From a checkpoint of a small multi-label audio tagger.
Model: arch transformer, norm layernorm, activation silu, layers 12, width 384.
Rows from block 2, named by matrix and row number. Rows with one number belong to one neuron. Each number is 50 + 15 x the weight over its row's rms, rounded and kept within 0 to 99. All counts start at 0. After the name is the row's rms in percent of the matrix's.
# fc1: MLP up (model.blocks.2.mlp.fc1.weight, 1536x384), inputs 288-383
# fc2: MLP down (model.blocks.2.mlp.fc2.weight, 384x1536, transposed), outputs 288-383
fc1.919 045:40 53 32 64 46 63 82 34 25 47 76 66 52 60 29 29 51 69 50 39 41 42 47 48 46 63 43 70 33 05 57 63 16 63 56 35 69 28 43 55 40 39 85 28 72 80 51 52 56 53 54 33 60 56 35 41 28 70 74 30 35 32 40 37 71 42 38 51 49 36 41 44 47 42 63 48 44 53 23 88 42 65 49 63 64 64 14 40 47 39 15 56 60 79 50 46
fc1.920 049:47 68 45 45 39 70 86 39 45 48 40 32 44 32 78 26 61 33 45 34 61 36 30 42 55 50 60 54 53 55 55 58 30 36 28 67 54 47 33 28 44 49 35 55 54 59 65 45 62 48 54 51 56 52 62 41 47 30 58 63 40 47 81 58 33 43 44 58 50 54 51 53 06 51 63 56 71 68 51 47 41 65 46 47 74 52 52 41 61 39 63 42 35 37 48 26
fc1.921 092:32 67 63 69 65 05 58 70 71 46 48 52 40 46 48 52 50 46 58 34 43 26 54 49 38 46 73 63 53 42 31 31 32 52 39 45 56 66 45 75 54 45 55 63 56 58 62 69 61 34 50 25 57 30 67 58 70 62 26 39 50 32 46 65 38 34 46 57 58 36 26 47 68 67 28 42 33 32 41 57 70 55 57 55 67 74 36 50 55 30 60 25 68 57 43 50
fc1.922 084:72 54 36 45 75 41 48 69 53 56 64 48 64 74 51 67 41 56 54 19 68 60 72 69 70 35 62 60 65 52 55 50 45 73 59 24 28 52 48 46 73 52 56 54 40 67 55 43 39 42 39 53 57 38 23 25 35 57 18 39 53 54 54 39 57 50 58 48 52 59 42 50 52 26 56 67 42 51 44 52 46 46 44 57 37 36 27 70 56 35 37 68 58 44 48 22
fc1.923 117:56 30 62 12 65 53 66 57 83 57 57 43 68 63 51 65 25 30 35 34 56 32 32 64 41 67 39 77 27 42 34 67 22 79 45 39 49 02 47 62 50 79 63 38 36 62 32 86 23 25 50 44 46 50 54 38 51 62 26 66 57 51 91 40 52 49 69 48 53 30 57 54 39 39 47 53 42 40 59 52 66 59 25 70 50 65 55 37 21 67 68 75 53 33 40 53
fc1.924 094:74 49 39 83 59 11 71 36 48 24 57 72 32 34 73 21 52 50 68 34 65 58 60 48 61 28 28 76 55 53 46 56 77 33 58 41 60 48 57 43 26 48 55 37 66 48 59 48 68 19 47 37 52 58 28 32 22 47 45 17 57 42 54 58 47 74 51 45 49 22 63 45 36 56 69 21 51 27 83 62 49 32 58 49 54 46 72 76 38 53 41 66 66 81 62 43
fc1.925 106:49 43 37 50 38 49 61 46 41 21 44 62 37 41 63 64 08 64 45 31 38 41 56 67 38 41 46 64 40 49 00 68 86 43 32 41 36 51 44 69 21 50 49 42 52 48 65 54 85 52 40 73 27 35 84 83 36 57 28 47 49 51 49 73 20 61 59 30 66 28 47 33 49 47 68 40 54 67 70 61 62 43 38 51 58 69 44 40 50 65 67 48 38 70 32 79
fc1.926 087:37 72 29 49 38 24 61 90 39 66 53 64 59 61 54 71 20 42 43 35 59 27 68 57 68 43 19 65 35 60 68 66 61 58 36 59 43 41 48 51 59 48 61 52 48 38 58 36 37 61 68 68 52 44 77 61 51 62 75 61 85 53 66 33 61 87 47 56 40 37 50 61 45 70 24 53 70 30 56 59 60 38 32 22 51 32 53 68 37 50 36 82 34 31 51 41
fc1.927 114:44 28 55 59 61 61 50 40 60 36 48 71 45 43 48 62 50 43 65 43 54 52 65 52 77 58 37 21 60 50 36 50 39 40 63 21 20 39 52 44 30 74 32 61 69 41 45 46 49 48 62 62 66 73 46 36 35 69 48 34 27 63 57 75 34 50 38 00 32 59 61 45 59 38 57 74 32 49 42 50 65 54 37 71 48 57 34 46 44 70 53 82 54 42 69 50
fc1.928 077:47 50 60 50 63 58 66 07 63 61 44 66 44 44 61 63 52 45 49 64 57 60 57 46 24 57 58 58 45 72 41 49 50 13 52 19 59 66 52 66 53 46 46 74 33 78 66 43 56 42 36 51 67 45 48 53 69 45 54 23 54 43 68 52 75 37 45 46 65 43 76 56 37 57 69 42 23 54 38 63 12 48 37 50 48 56 71 15 86 56 45 58 52 41 57 40
fc1.929 108:52 52 46 21 49 68 71 45 45 71 35 38 51 31 50 65 38 48 44 59 57 42 13 60 51 50 60 57 51 34 47 48 37 41 41 57 64 64 59 51 48 61 65 48 50 78 46 52 56 52 53 33 41 59 62 34 57 38 47 45 34 74 45 42 53 50 40 37 43 26 47 47 64 65 45 31 40 34 21 17 38 54 54 59 43 37 64 54 37 76 81 55 52 45 59 68
fc1.930 081:46 58 40 52 28 53 70 47 35 50 46 58 45 49 53 57 43 45 44 56 57 36 43 45 24 90 57 64 40 57 37 41 26 83 43 30 52 47 64 43 62 29 44 46 46 43 38 48 33 55 41 61 69 29 58 60 64 40 51 23 30 45 59 50 74 57 61 38 42 32 43 31 57 75 65 44 76 50 57 56 36 43 46 70 27 51 39 83 28 57 35 45 76 63 62 59
fc1.931 099:57 35 33 53 53 48 63 46 48 70 47 41 35 52 74 50 45 73 64 44 31 48 26 27 73 61 60 65 44 45 58 37 29 56 24 69 46 31 34 50 42 45 49 50 26 62 49 48 50 57 79 65 50 82 58 27 39 54 57 75 59 47 50 40 70 61 45 64 34 37 50 38 54 32 40 55 57 37 59 74 64 44 60 71 54 52 45 79 05 62 61 53 47 71 53 45
fc1.932 101:40 68 72 55 41 53 55 67 48 71 51 32 44 66 47 53 76 69 68 72 56 56 44 47 62 31 36 64 60 31 87 60 32 26 76 69 30 32 50 31 41 47 49 55 63 60 68 85 41 43 66 51 58 50 41 59 43 82 48 49 60 33 58 71 52 59 52 35 64 68 36 65 53 53 36 73 72 31 62 56 32 36 56 54 49 63 49 39 62 42 18 36 56 41 54 67
fc1.933 075:49 43 43 56 68 47 48 43 56 45 57 28 25 64 42 59 46 29 47 60 33 47 42 65 24 39 50 98 69 50 24 42 39 59 63 62 43 71 74 53 45 52 20 57 80 46 64 20 50 36 09 53 58 56 61 47 47 57 36 61 51 55 62 57 43 46 79 38 51 45 66 61 68 56 51 59 45 66 42 37 69 29 61 72 22 81 59 54 40 57 69 39 66 76 43 66
fc1.934 057:48 43 56 53 53 51 63 55 69 50 62 42 65 18 42 64 18 43 69 40 50 47 33 64 40 50 32 77 58 58 71 37 56 11 50 70 27 48 73 69 60 56 48 37 65 61 49 25 49 38 36 61 64 42 49 49 32 56 53 47 79 70 63 46 43 47 48 82 46 53 45 53 62 40 95 63 42 36 52 37 56 52 45 61 37 64 41 54 81 48 49 66 26 57 25 35
fc1.935 072:54 45 58 52 60 34 28 54 62 40 62 21 18 62 49 37 30 59 31 52 62 44 46 43 47 42 82 32 15 40 53 78 63 41 32 51 40 57 70 63 66 57 56 47 36 57 52 67 71 58 47 71 29 64 59 21 42 40 49 85 49 62 21 27 24 62 65 39 28 53 56 40 57 38 55 79 59 24 79 54 36 39 51 42 61 53 42 48 63 49 52 34 54 60 60 52
fc1.936 113:49 56 59 48 38 25 37 54 53 39 71 30 43 55 54 29 46 49 42 44 39 51 42 53 40 53 37 64 84 60 62 60 66 45 15 33 48 60 49 48 42 46 59 37 31 67 60 46 51 63 42 21 26 68 25 39 26 44 92 56 55 54 64 43 72 60 36 44 69 52 43 43 88 38 41 31 28 47 38 30 48 54 29 35 82 43 56 95 57 56 31 51 29 39 57 29
fc1.937 125:27 67 63 48 68 36 23 62 41 43 47 22 26 46 37 67 42 56 61 31 62 57 15 63 53 66 36 43 73 47 58 65 67 38 35 35 29 76 88 47 47 52 49 36 74 56 71 47 51 64 70 42 60 31 56 43 49 28 49 65 33 30 60 48 49 53 37 38 69 27 42 34 83 38 39 33 11 45 44 65 77 38 27 58 65 47 49 35 50 47 74 51 21 58 56 44
fc1.938 116:75 49 47 53 70 42 60 41 69 49 40 51 46 92 31 57 22 65 61 33 48 46 40 69 59 44 46 44 61 36 41 52 43 60 50 59 52 61 52 52 43 49 50 44 62 37 58 43 35 64 65 53 16 25 43 59 45 34 69 48 56 47 57 83 39 55 40 47 46 61 53 71 13 53 46 64 50 62 50 55 40 54 58 69 52 53 57 26 32 45 58 60 32 43 25 39
fc1.939 082:66 43 33 45 74 84 61 52 33 61 43 38 61 68 44 50 52 29 46 52 46 37 70 54 26 57 24 72 54 75 50 51 76 04 77 48 59 33 50 38 56 58 57 45 30 35 76 33 41 64 41 40 21 67 65 34 35 65 68 12 39 41 38 44 39 21 80 39 50 67 51 39 24 51 41 61 49 29 50 51 63 52 48 22 52 52 36 26 38 50 34 57 19 46 60 46
fc1.940 141:40 32 32 52 64 36 40 61 19 55 31 36 12 52 70 60 48 35 58 40 48 55 44 52 69 48 57 50 94 46 53 56 59 48 43 64 68 20 58 59 31 63 49 41 51 48 36 34 70 53 39 62 50 43 71 50 42 52 51 55 50 46 44 74 47 76 58 31 59 32 66 50 46 48 56 79 44 32 50 30 64 41 45 46 38 48 48 54 36 82 42 68 64 71 72 70
fc1.941 137:25 38 52 52 61 46 66 38 46 54 29 42 68 51 44 64 54 52 57 42 64 66 33 61 54 79 57 44 30 54 53 79 38 60 54 47 54 45 57 57 47 74 35 33 42 34 74 49 28 52 15 49 50 29 25 65 61 61 32 14 44 35 69 44 42 80 81 35 72 74 28 30 69 44 52 82 70 50 54 68 47 68 56 31 48 58 56 60 44 59 49 38 27 46 49 58
fc1.942 095:45 39 45 47 50 60 34 57 47 28 34 64 40 57 53 30 59 35 48 49 21 52 44 36 74 36 44 40 74 41 61 38 56 43 26 45 70 46 64 40 45 60 37 08 48 57 27 50 52 83 33 43 60 29 73 46 37 50 81 64 67 54 60 21 49 52 56 40 47 63 63 59 36 16 50 36 44 57 48 41 61 53 65 40 49 38 70 40 43 48 44 51 52 63 48 25
fc1.943 073:39 56 41 75 67 50 65 64 14 46 36 58 89 30 54 60 38 51 53 63 45 29 38 32 47 25 45 52 55 44 62 47 56 65 56 46 33 65 48 49 37 74 42 55 46 55 55 53 17 35 70 60 54 57 51 52 68 32 59 73 45 80 62 45 42 32 55 35 57 56 47 13 57 47 59 84 13 71 54 60 55 66 72 43 34 42 59 70 72 31 57 46 54 27 67 26
fc1.944 114:73 67 45 70 27 26 55 40 47 66 32 63 38 46 71 44 40 65 56 58 45 48 47 50 50 43 72 61 49 00 43 51 56 50 42 41 50 74 29 52 51 76 38 64 78 72 50 27 60 61 27 64 55 38 35 42 39 52 42 32 42 50 53 85 43 41 37 35 64 53 51 39 73 57 32 55 41 52 68 46 65 43 49 62 44 54 69 33 48 35 29 29 60 47 43 66
fc1.945 107:34 41 45 56 57 52 68 53 76 13 27 71 17 34 45 66 52 63 48 50 29 60 34 38 37 40 66 28 55 33 54 54 70 52 65 55 53 41 49 17 57 17 78 70 43 51 33 36 43 73 34 59 80 37 48 50 48 17 44 46 55 40 62 69 53 50 57 42 70 47 91 27 70 43 53 55 83 59 43 80 67 58 48 52 85 47 35 44 60 36 47 34 68 46 72 54
fc1.946 075:61 73 68 73 52 79 44 56 14 63 67 80 08 71 60 42 49 69 49 51 42 37 56 49 74 70 29 21 53 26 40 71 73 77 55 46 43 52 48 47 40 21 62 74 44 34 49 49 65 43 40 65 41 79 53 58 41 59 65 40 58 63 56 75 37 65 34 46 39 67 40 38 62 88 56 61 34 45 25 59 54 42 18 47 45 48 50 44 58 34 54 52 76 42 55 48
fc1.947 070:68 51 60 69 43 47 35 53 52 57 29 37 63 47 46 48 32 47 65 37 53 44 44 35 68 50 61 28 37 42 62 60 59 47 48 46 36 29 49 55 33 49 57 52 68 54 42 43 49 77 44 29 70 31 16 76 43 52 60 25 54 83 35 51 46 22 40 25 46 56 49 33 48 56 70 24 66 27 69 67 38 49 63 43 54 51 63 51 77 58 34 49 78 49 43 25
fc1.948 115:25 48 47 59 63 69 29 38 30 44 59 69 71 48 30 11 68 23 37 70 39 39 50 46 32 48 70 65 37 78 13 67 74 49 32 19 49 34 67 31 31 21 62 40 39 26 48 34 30 60 64 32 33 63 44 63 36 46 60 63 78 52 71 34 81 55 48 75 25 55 61 44 50 45 72 40 62 55 55 71 52 39 42 39 40 41 59 45 56 62 84 99 45 61 44 37
fc1.949 063:50 36 56 64 27 50 70 49 34 48 48 61 40 62 44 37 60 41 47 41 45 70 42 57 73 64 85 94 58 51 49 57 56 42 16 42 51 32 52 36 47 47 27 51 72 53 59 60 62 43 57 45 26 73 64 37 45 34 56 31 81 38 54 42 62 61 45 11 52 70 71 40 30 49 45 33 42 48 64 58 32 52 47 48 60 64 28 27 27 56 50 50 71 48 55 39
fc1.950 133:35 52 49 41 70 54 46 43 40 33 20 35 32 53 46 63 61 47 56 32 39 43 40 48 21 47 49 50 29 50 47 50 25 67 28 49 54 31 54 45 19 62 65 35 61 56 52 61 41 31 27 56 47 59 67 60 49 50 46 46 32 50 41 35 61 69 67 59 44 53 45 28 77 44 69 62 67 38 46 85 32 80 76 39 51 41 63 47 68 29 41 45 30 36 75 66
fc1.951 133:38 59 45 44 41 42 56 39 55 60 60 59 57 37 77 53 47 55 40 71 45 25 68 36 52 44 56 37 60 87 40 30 32 48 45 78 28 21 44 25 57 70 53 67 35 42 33 28 72 43 54 46 57 35 51 31 54 64 39 28 47 46 57 66 58 87 53 51 27 53 44 59 39 54 45 49 47 59 53 35 56 51 64 58 65 69 78 57 57 58 72 19 49 54 59 54
fc1.952 060:55 67 37 42 68 35 56 70 42 46 50 45 32 47 75 76 31 49 52 45 26 71 58 59 41 62 52 15 37 85 85 53 41 26 54 74 61 45 35 70 61 62 43 62 59 37 48 58 47 38 75 47 40 34 50 50 37 22 38 44 83 52 26 43 60 57 62 31 47 30 42 36 50 55 54 43 47 31 13 45 67 28 63 78 82 52 58 70 37 53 61 33 43 67 52 54
fc1.953 099:39 40 66 46 49 58 74 43 60 42 51 53 55 33 56 34 69 51 48 33 44 51 67 31 22 56 14 79 47 57 00 29 68 48 44 61 20 52 43 59 72 58 52 62 62 12 26 59 63 37 36 68 66 56 56 65 79 42 20 46 50 61 48 53 68 60 49 45 59 65 41 36 70 72 38 44 58 58 63 62 43 55 35 40 60 47 81 32 44 49 41 53 51 62 61 37
fc1.954 087:64 63 47 37 56 27 54 61 15 64 65 38 50 34 46 59 75 45 32 69 47 53 52 41 27 62 21 61 49 53 60 65 49 45 34 43 56 56 35 69 69 33 41 26 30 70 32 38 75 55 15 81 65 76 49 51 15 34 44 39 32 59 53 29 60 69 53 49 38 40 38 37 53 70 44 52 27 55 57 75 48 59 52 76 53 63 24 51 52 66 30 55 37 58 49 25
fc2.919 042:49 61 35 47 75 28 34 41 53 47 50 50 55 62 62 71 43 46 60 37 61 36 57 37 61 57 31 42 59 66 40 53 85 64 60 78 48 58 42 51 54 40 26 60 56 22 64 51 64 21 58 52 60 44 52 22 42 15 43 66 71 70 82 88 26 44 52 35 63 66 46 56 49 61 40 36 23 53 47 48 29 39 73 17 43 66 99 58 58 65 51 55 42 26 66 54
fc2.920 047:77 44 57 66 37 18 40 43 44 37 33 62 45 46 35 38 61 48 58 45 23 48 66 34 66 74 66 66 41 71 70 68 40 63 40 36 66 57 52 51 58 63 65 52 57 73 40 42 39 62 71 43 45 73 24 31 66 40 25 33 56 70 44 54 49 06 52 57 36 90 83 51 58 50 56 16 42 36 79 52 37 62 00 41 50 39 22 57 28 67 31 59 46 23 49 82
fc2.921 087:66 64 46 35 59 70 52 72 48 31 48 43 37 52 42 43 40 59 16 64 32 77 42 77 35 40 55 46 66 62 38 75 46 38 46 80 44 42 46 32 58 47 48 47 49 59 62 67 40 59 83 24 57 75 52 40 61 63 75 54 48 32 48 56 18 62 56 62 26 43 27 37 34 35 54 58 62 31 41 44 32 35 26 34 60 35 71 51 56 90 40 55 45 71 29 65
fc2.922 084:58 38 48 62 63 55 49 26 48 44 49 74 62 61 71 38 45 76 61 65 79 58 47 25 66 34 36 63 66 60 32 60 57 46 58 60 49 62 36 43 43 54 47 70 19 44 63 49 54 31 56 55 59 40 55 33 17 25 59 65 62 32 66 64 34 63 48 42 37 25 45 49 35 80 60 61 35 51 30 66 58 71 44 68 45 15 58 51 43 57 47 42 44 36 75 53
fc2.923 114:22 59 47 47 59 59 59 78 47 44 73 56 54 38 55 21 47 45 48 48 76 61 29 73 68 34 36 45 43 55 53 45 77 32 54 25 63 45 62 21 82 29 43 60 49 60 45 45 44 53 40 43 47 48 58 30 49 36 51 41 36 99 53 53 58 18 40 52 58 26 35 70 72 47 76 77 59 41 49 63 73 52 49 67 51 49 67 48 59 44 51 52 64 60 43 72
fc2.924 087:44 62 60 62 35 71 53 23 54 49 47 34 53 58 47 64 35 49 31 50 39 53 29 42 63 30 47 48 28 59 49 49 36 58 46 87 60 47 48 57 47 81 62 64 44 43 68 54 38 50 52 53 14 89 52 61 73 50 49 56 52 57 75 74 52 49 59 36 64 64 50 46 56 66 52 49 37 66 55 51 63 62 36 63 43 52 16 63 64 74 58 26 57 73 37 27
fc2.925 107:49 43 08 48 60 63 59 53 56 71 44 98 57 63 35 38 50 50 64 49 40 65 69 85 39 68 50 38 56 69 78 59 65 26 37 56 52 50 44 38 54 33 65 25 69 25 48 50 28 53 38 62 43 45 20 55 71 59 62 33 40 60 58 40 55 35 58 64 32 54 66 55 52 41 52 50 43 51 25 63 59 47 46 62 24 39 53 64 39 41 12 45 45 51 65 21
fc2.926 091:63 43 51 24 39 46 29 47 63 44 61 31 35 65 27 41 30 66 51 69 67 62 56 51 39 32 22 38 82 36 47 27 29 80 47 69 22 51 57 41 17 51 34 20 65 66 32 73 40 65 55 55 76 32 38 46 43 24 75 45 61 58 69 43 70 33 47 49 48 43 32 32 50 43 71 43 39 51 62 89 43 58 37 49 43 33 38 79 38 41 64 47 28 44 47 51
fc2.927 110:37 69 14 64 64 28 80 46 46 54 41 78 37 58 41 82 57 49 49 37 93 41 52 36 51 49 36 42 38 81 65 51 30 46 22 42 26 44 31 73 48 26 40 38 18 58 37 40 39 67 62 52 27 28 47 41 65 59 57 59 33 38 65 63 56 49 63 55 50 35 68 15 52 40 41 62 56 52 52 39 49 25 44 61 36 64 35 70 62 44 42 42 63 46 32 32
fc2.928 067:40 51 23 62 41 42 29 52 44 41 47 43 45 38 50 62 76 34 57 54 37 67 55 28 58 53 31 34 48 39 68 38 32 26 62 68 53 62 56 36 45 53 55 21 58 67 60 57 51 50 53 63 43 31 17 59 42 69 23 70 56 69 31 39 30 64 66 62 53 64 35 63 50 44 24 71 71 44 47 34 63 55 36 42 53 32 53 63 43 29 40 48 67 42 74 63
fc2.929 109:42 47 65 66 47 62 55 47 80 45 44 39 32 49 30 32 48 49 21 39 56 47 31 21 60 53 47 60 63 44 48 75 75 66 57 29 45 36 30 44 51 42 45 50 38 59 53 59 59 39 42 37 10 73 80 45 64 38 47 35 62 14 46 69 76 32 49 70 51 38 93 45 33 65 15 39 46 61 39 53 36 47 64 43 38 89 23 64 51 28 37 43 46 25 63 25
fc2.930 081:62 61 51 57 55 49 35 59 35 63 18 50 19 62 50 53 52 30 53 21 41 52 15 58 54 38 66 65 37 60 27 47 42 74 53 67 41 45 59 38 44 66 49 40 91 57 44 36 31 70 38 28 47 61 68 50 28 64 68 46 45 61 54 63 47 41 45 79 53 38 68 46 48 46 38 49 45 56 42 35 43 39 37 58 80 63 30 63 64 56 62 71 63 59 77 42
fc2.931 097:55 52 66 93 38 34 49 20 32 44 26 38 44 28 44 65 25 46 54 39 43 55 82 56 77 50 59 22 76 41 44 33 34 47 59 60 42 57 41 43 44 65 35 72 55 58 55 71 48 75 77 47 53 56 17 49 75 56 44 58 57 28 23 68 33 65 49 27 60 29 53 29 74 55 67 49 67 54 68 49 73 55 54 56 75 46 77 51 57 52 38 48 55 48 40 04
fc2.932 099:44 40 51 78 43 62 45 72 63 44 54 15 49 39 62 23 54 55 60 03 51 44 66 47 60 47 39 44 67 58 40 52 88 77 00 52 45 33 62 71 47 65 68 66 40 31 61 48 38 40 42 44 38 55 31 30 49 25 43 63 56 38 72 71 50 36 30 19 40 47 79 64 19 54 63 56 80 48 49 52 49 26 54 30 41 28 47 48 59 52 85 21 68 57 56 43
fc2.933 076:40 60 54 51 44 09 64 74 20 35 19 41 45 77 37 58 51 41 52 47 51 27 61 42 51 61 26 53 63 36 43 65 79 61 55 28 63 44 50 44 46 46 51 40 47 35 21 71 58 33 62 49 73 46 40 31 67 31 27 69 58 59 28 71 19 49 33 60 32 46 71 63 22 53 55 60 42 44 76 61 48 45 24 54 46 47 42 67 56 38 30 46 59 45 40 48
fc2.934 058:66 38 60 59 51 53 75 60 48 70 58 54 35 34 36 47 49 34 34 53 40 77 53 28 67 75 39 37 43 73 53 48 67 43 46 57 54 43 72 54 48 64 29 45 74 62 45 82 60 55 47 62 83 38 37 47 49 32 65 57 49 67 38 44 32 95 60 64 59 37 07 35 19 52 42 59 67 62 49 43 55 22 60 24 54 43 32 12 39 52 28 48 59 46 52 38
fc2.935 074:34 36 20 35 67 61 44 52 72 32 36 40 73 26 62 61 55 67 46 46 47 46 33 53 21 46 47 71 27 45 53 25 63 55 52 63 53 50 80 46 38 68 49 62 41 62 75 44 37 89 44 48 81 78 51 58 72 77 53 79 70 56 34 52 51 07 55 50 57 60 48 31 38 50 69 53 36 39 60 65 61 39 54 48 43 62 36 19 35 79 84 34 55 41 58 88
fc2.936 116:57 49 50 55 55 47 36 57 53 42 47 32 42 26 59 54 59 49 60 47 64 57 57 45 34 54 54 47 64 63 47 68 65 62 36 57 68 48 65 06 59 50 48 64 48 48 49 47 55 31 52 76 81 47 32 62 67 65 49 44 40 21 38 56 30 45 66 39 42 54 53 59 35 75 21 36 36 43 62 48 44 55 23 38 52 40 58 37 48 63 35 35 38 67 44 32
fc2.937 130:53 81 17 51 41 59 74 65 58 50 61 25 69 53 44 27 75 43 37 50 38 53 49 44 46 40 46 47 29 72 41 62 99 24 29 58 69 52 51 38 46 54 73 48 40 46 35 57 39 66 64 78 77 61 25 43 56 61 70 66 52 54 75 48 60 54 26 55 56 59 72 65 26 84 40 43 37 44 36 65 79 30 45 38 43 34 53 46 44 78 33 59 63 96 42 61
fc2.938 118:60 74 58 51 33 60 34 57 60 46 47 53 26 70 61 48 69 44 52 57 75 57 56 57 41 36 41 56 62 26 58 69 63 38 57 79 23 22 57 69 28 53 35 70 50 76 48 66 51 23 74 66 68 34 32 44 43 70 53 47 69 57 35 78 61 59 55 60 53 42 62 48 52 31 68 40 68 49 55 20 59 50 67 76 48 43 42 61 65 34 67 55 31 36 41 42
fc2.939 079:70 38 58 57 57 43 58 58 62 46 64 66 69 68 34 49 41 53 43 54 77 86 76 36 61 56 72 44 40 43 59 52 52 50 43 64 17 84 36 52 42 71 25 33 56 42 51 39 58 20 52 65 58 37 20 33 32 27 65 53 58 86 47 40 41 58 43 44 53 54 63 37 58 59 75 37 45 27 34 57 50 65 55 59 36 54 71 55 69 56 43 75 46 50 39 23
fc2.940 131:52 44 44 47 46 72 53 57 50 45 50 41 35 30 46 59 56 48 64 70 80 40 76 49 49 26 45 58 34 62 52 55 51 39 25 55 73 52 63 52 74 52 63 64 62 10 58 43 36 46 59 83 39 30 05 60 28 49 37 53 35 53 55 44 42 48 49 26 41 24 71 34 14 75 38 37 83 69 63 51 69 58 51 59 51 48 29 51 20 59 47 42 66 60 52 50
fc2.941 130:52 68 38 74 34 44 51 33 64 65 37 42 57 64 51 45 65 53 39 48 62 63 61 42 72 48 58 57 26 50 50 57 31 43 60 20 56 48 37 47 42 64 29 51 57 72 71 43 19 44 27 44 52 99 45 47 60 46 68 56 31 49 44 43 65 41 70 68 41 71 48 45 61 56 39 78 70 47 63 38 73 49 64 40 50 59 44 61 81 29 57 36 66 56 64 61
fc2.942 092:60 58 58 25 42 46 54 48 32 54 54 40 40 75 64 42 29 56 34 31 70 71 58 67 51 34 33 70 46 44 53 47 37 45 66 37 49 46 23 45 31 55 47 41 63 43 43 32 55 50 60 49 92 42 38 55 53 49 71 29 55 31 41 84 47 56 60 65 47 48 40 14 49 66 47 53 69 41 60 32 27 61 47 81 50 12 51 37 57 67 41 70 29 48 56 24
fc2.943 068:36 37 50 54 56 49 45 65 76 36 49 47 23 69 80 60 69 40 48 42 26 62 39 65 51 53 63 48 67 81 56 56 56 52 53 40 76 51 60 49 55 29 41 40 44 47 58 32 59 49 58 54 64 49 73 34 56 50 39 67 44 41 48 73 31 49 09 49 46 59 46 74 57 39 48 44 51 47 88 55 40 52 20 48 57 42 48 63 44 38 65 66 45 29 50 57
fc2.944 110:43 37 22 58 30 62 29 18 53 35 39 45 53 36 59 50 61 41 69 48 52 58 36 16 65 65 53 45 33 26 38 18 58 16 32 58 43 43 07 46 59 49 48 39 51 69 53 54 52 53 62 62 61 28 38 71 72 54 42 62 60 38 66 73 31 58 48 40 54 30 56 37 55 45 42 54 31 40 66 54 45 19 60 53 59 56 57 40 57 55 92 58 27 60 19 20
fc2.945 107:30 52 70 70 63 53 63 43 50 55 43 49 75 62 83 37 40 60 49 60 67 83 69 66 36 53 61 42 40 73 39 58 31 57 28 81 77 42 64 56 68 32 26 16 33 49 43 35 49 45 42 56 49 63 40 53 56 64 43 45 49 56 41 42 21 61 87 51 42 67 41 69 49 51 69 47 22 38 45 53 57 38 63 43 54 71 44 31 69 58 68 47 46 52 66 23
fc2.946 069:31 42 18 52 16 31 40 50 48 58 33 50 64 45 18 56 49 63 63 44 71 32 48 99 59 28 56 60 65 45 36 41 46 44 40 45 55 61 46 30 48 58 32 29 34 40 69 51 43 37 48 27 38 38 54 59 33 29 68 55 43 54 53 83 46 77 38 41 79 64 36 76 33 27 27 39 52 68 47 64 41 79 85 40 22 93 65 42 48 64 51 68 49 40 51 00
fc2.947 068:26 58 27 07 54 62 45 46 51 64 63 58 62 24 39 51 79 66 41 48 57 60 59 58 33 50 37 94 66 44 54 37 42 42 42 40 28 54 31 63 42 27 49 39 43 64 46 52 55 51 30 37 27 53 37 63 59 67 36 78 48 76 52 43 71 73 61 28 45 55 71 60 36 48 63 45 58 58 66 39 44 60 48 53 35 52 58 73 35 42 37 47 38 45 34 56
fc2.948 117:69 52 50 46 52 50 49 58 34 67 84 38 53 42 72 46 37 54 81 37 48 59 54 47 39 57 54 62 63 47 30 53 30 43 28 27 49 54 68 71 92 61 29 63 50 49 37 60 53 88 27 64 39 53 48 27 54 56 47 73 35 48 15 36 40 32 58 63 53 55 50 51 69 25 38 58 42 78 63 43 60 56 74 73 50 56 58 71 38 28 47 54 48 59 59 31
fc2.949 061:46 74 62 52 90 30 54 36 59 51 75 67 75 40 61 54 68 56 31 62 65 49 51 56 40 43 54 39 50 63 61 44 59 40 60 64 57 51 39 52 50 39 63 86 72 58 37 72 52 64 44 52 78 49 44 43 44 70 47 67 56 52 43 64 63 44 15 58 60 14 26 55 58 45 33 53 52 31 46 28 55 66 40 68 33 42 60 83 43 37 57 57 32 50 69 22
fc2.950 142:41 55 64 59 52 55 36 35 62 71 44 81 38 50 74 51 50 45 53 64 58 64 47 61 32 34 30 24 54 55 20 52 51 44 53 36 49 49 29 59 34 79 48 82 35 35 77 61 36 42 43 42 40 47 37 76 75 63 42 45 25 21 64 47 50 56 61 18 56 60 61 45 54 58 40 51 37 49 42 21 62 45 58 36 53 51 44 65 64 47 53 18 54 60 67 43
fc2.951 093:44 43 56 36 53 45 78 49 69 36 46 64 56 75 58 63 38 42 57 58 47 45 33 73 47 56 63 55 45 23 82 44 70 65 55 61 53 54 38 64 43 33 37 35 73 59 36 56 65 65 58 55 52 52 58 61 39 23 41 41 50 35 52 49 52 19 63 18 70 59 72 38 70 43 48 77 51 41 28 49 49 46 57 44 55 56 44 87 65 53 28 68 42 30 38 46
fc2.952 053:25 40 74 16 55 74 45 49 63 39 76 47 35 28 26 29 63 58 52 54 67 55 48 22 50 59 45 71 37 07 39 65 73 54 65 55 35 63 55 54 61 72 36 50 36 71 47 47 41 51 41 56 53 60 65 43 70 28 66 25 20 43 62 72 45 53 60 47 71 70 38 56 42 51 35 48 45 54 68 60 47 58 43 57 33 56 58 67 81 44 32 73 74 36 60 33
fc2.953 104:60 58 43 35 32 59 37 90 68 38 57 52 50 49 62 53 48 39 67 46 52 50 37 30 31 56 59 40 39 54 45 78 54 54 48 49 49 58 13 61 41 64 36 73 28 63 25 38 31 29 61 51 39 39 66 64 52 46 36 48 48 53 26 41 55 72 48 54 34 61 49 77 43 47 55 54 53 45 30 63 63 37 23 41 62 42 36 63 31 48 25 48 57 60 60 60
fc2.954 086:57 36 12 59 57 50 42 52 58 62 33 32 61 28 38 57 46 53 60 69 71 60 70 61 36 26 45 81 39 48 49 09 80 60 35 60 41 56 47 44 64 59 67 40 36 41 71 42 33 66 53 56 44 63 63 38 45 40 49 12 39 52 53 62 73 18 29 40 79 45 48 60 45 42 50 69 43 74 40 43 67 73 47 77 36 59 63 40 59 40 32 51 57 61 70 47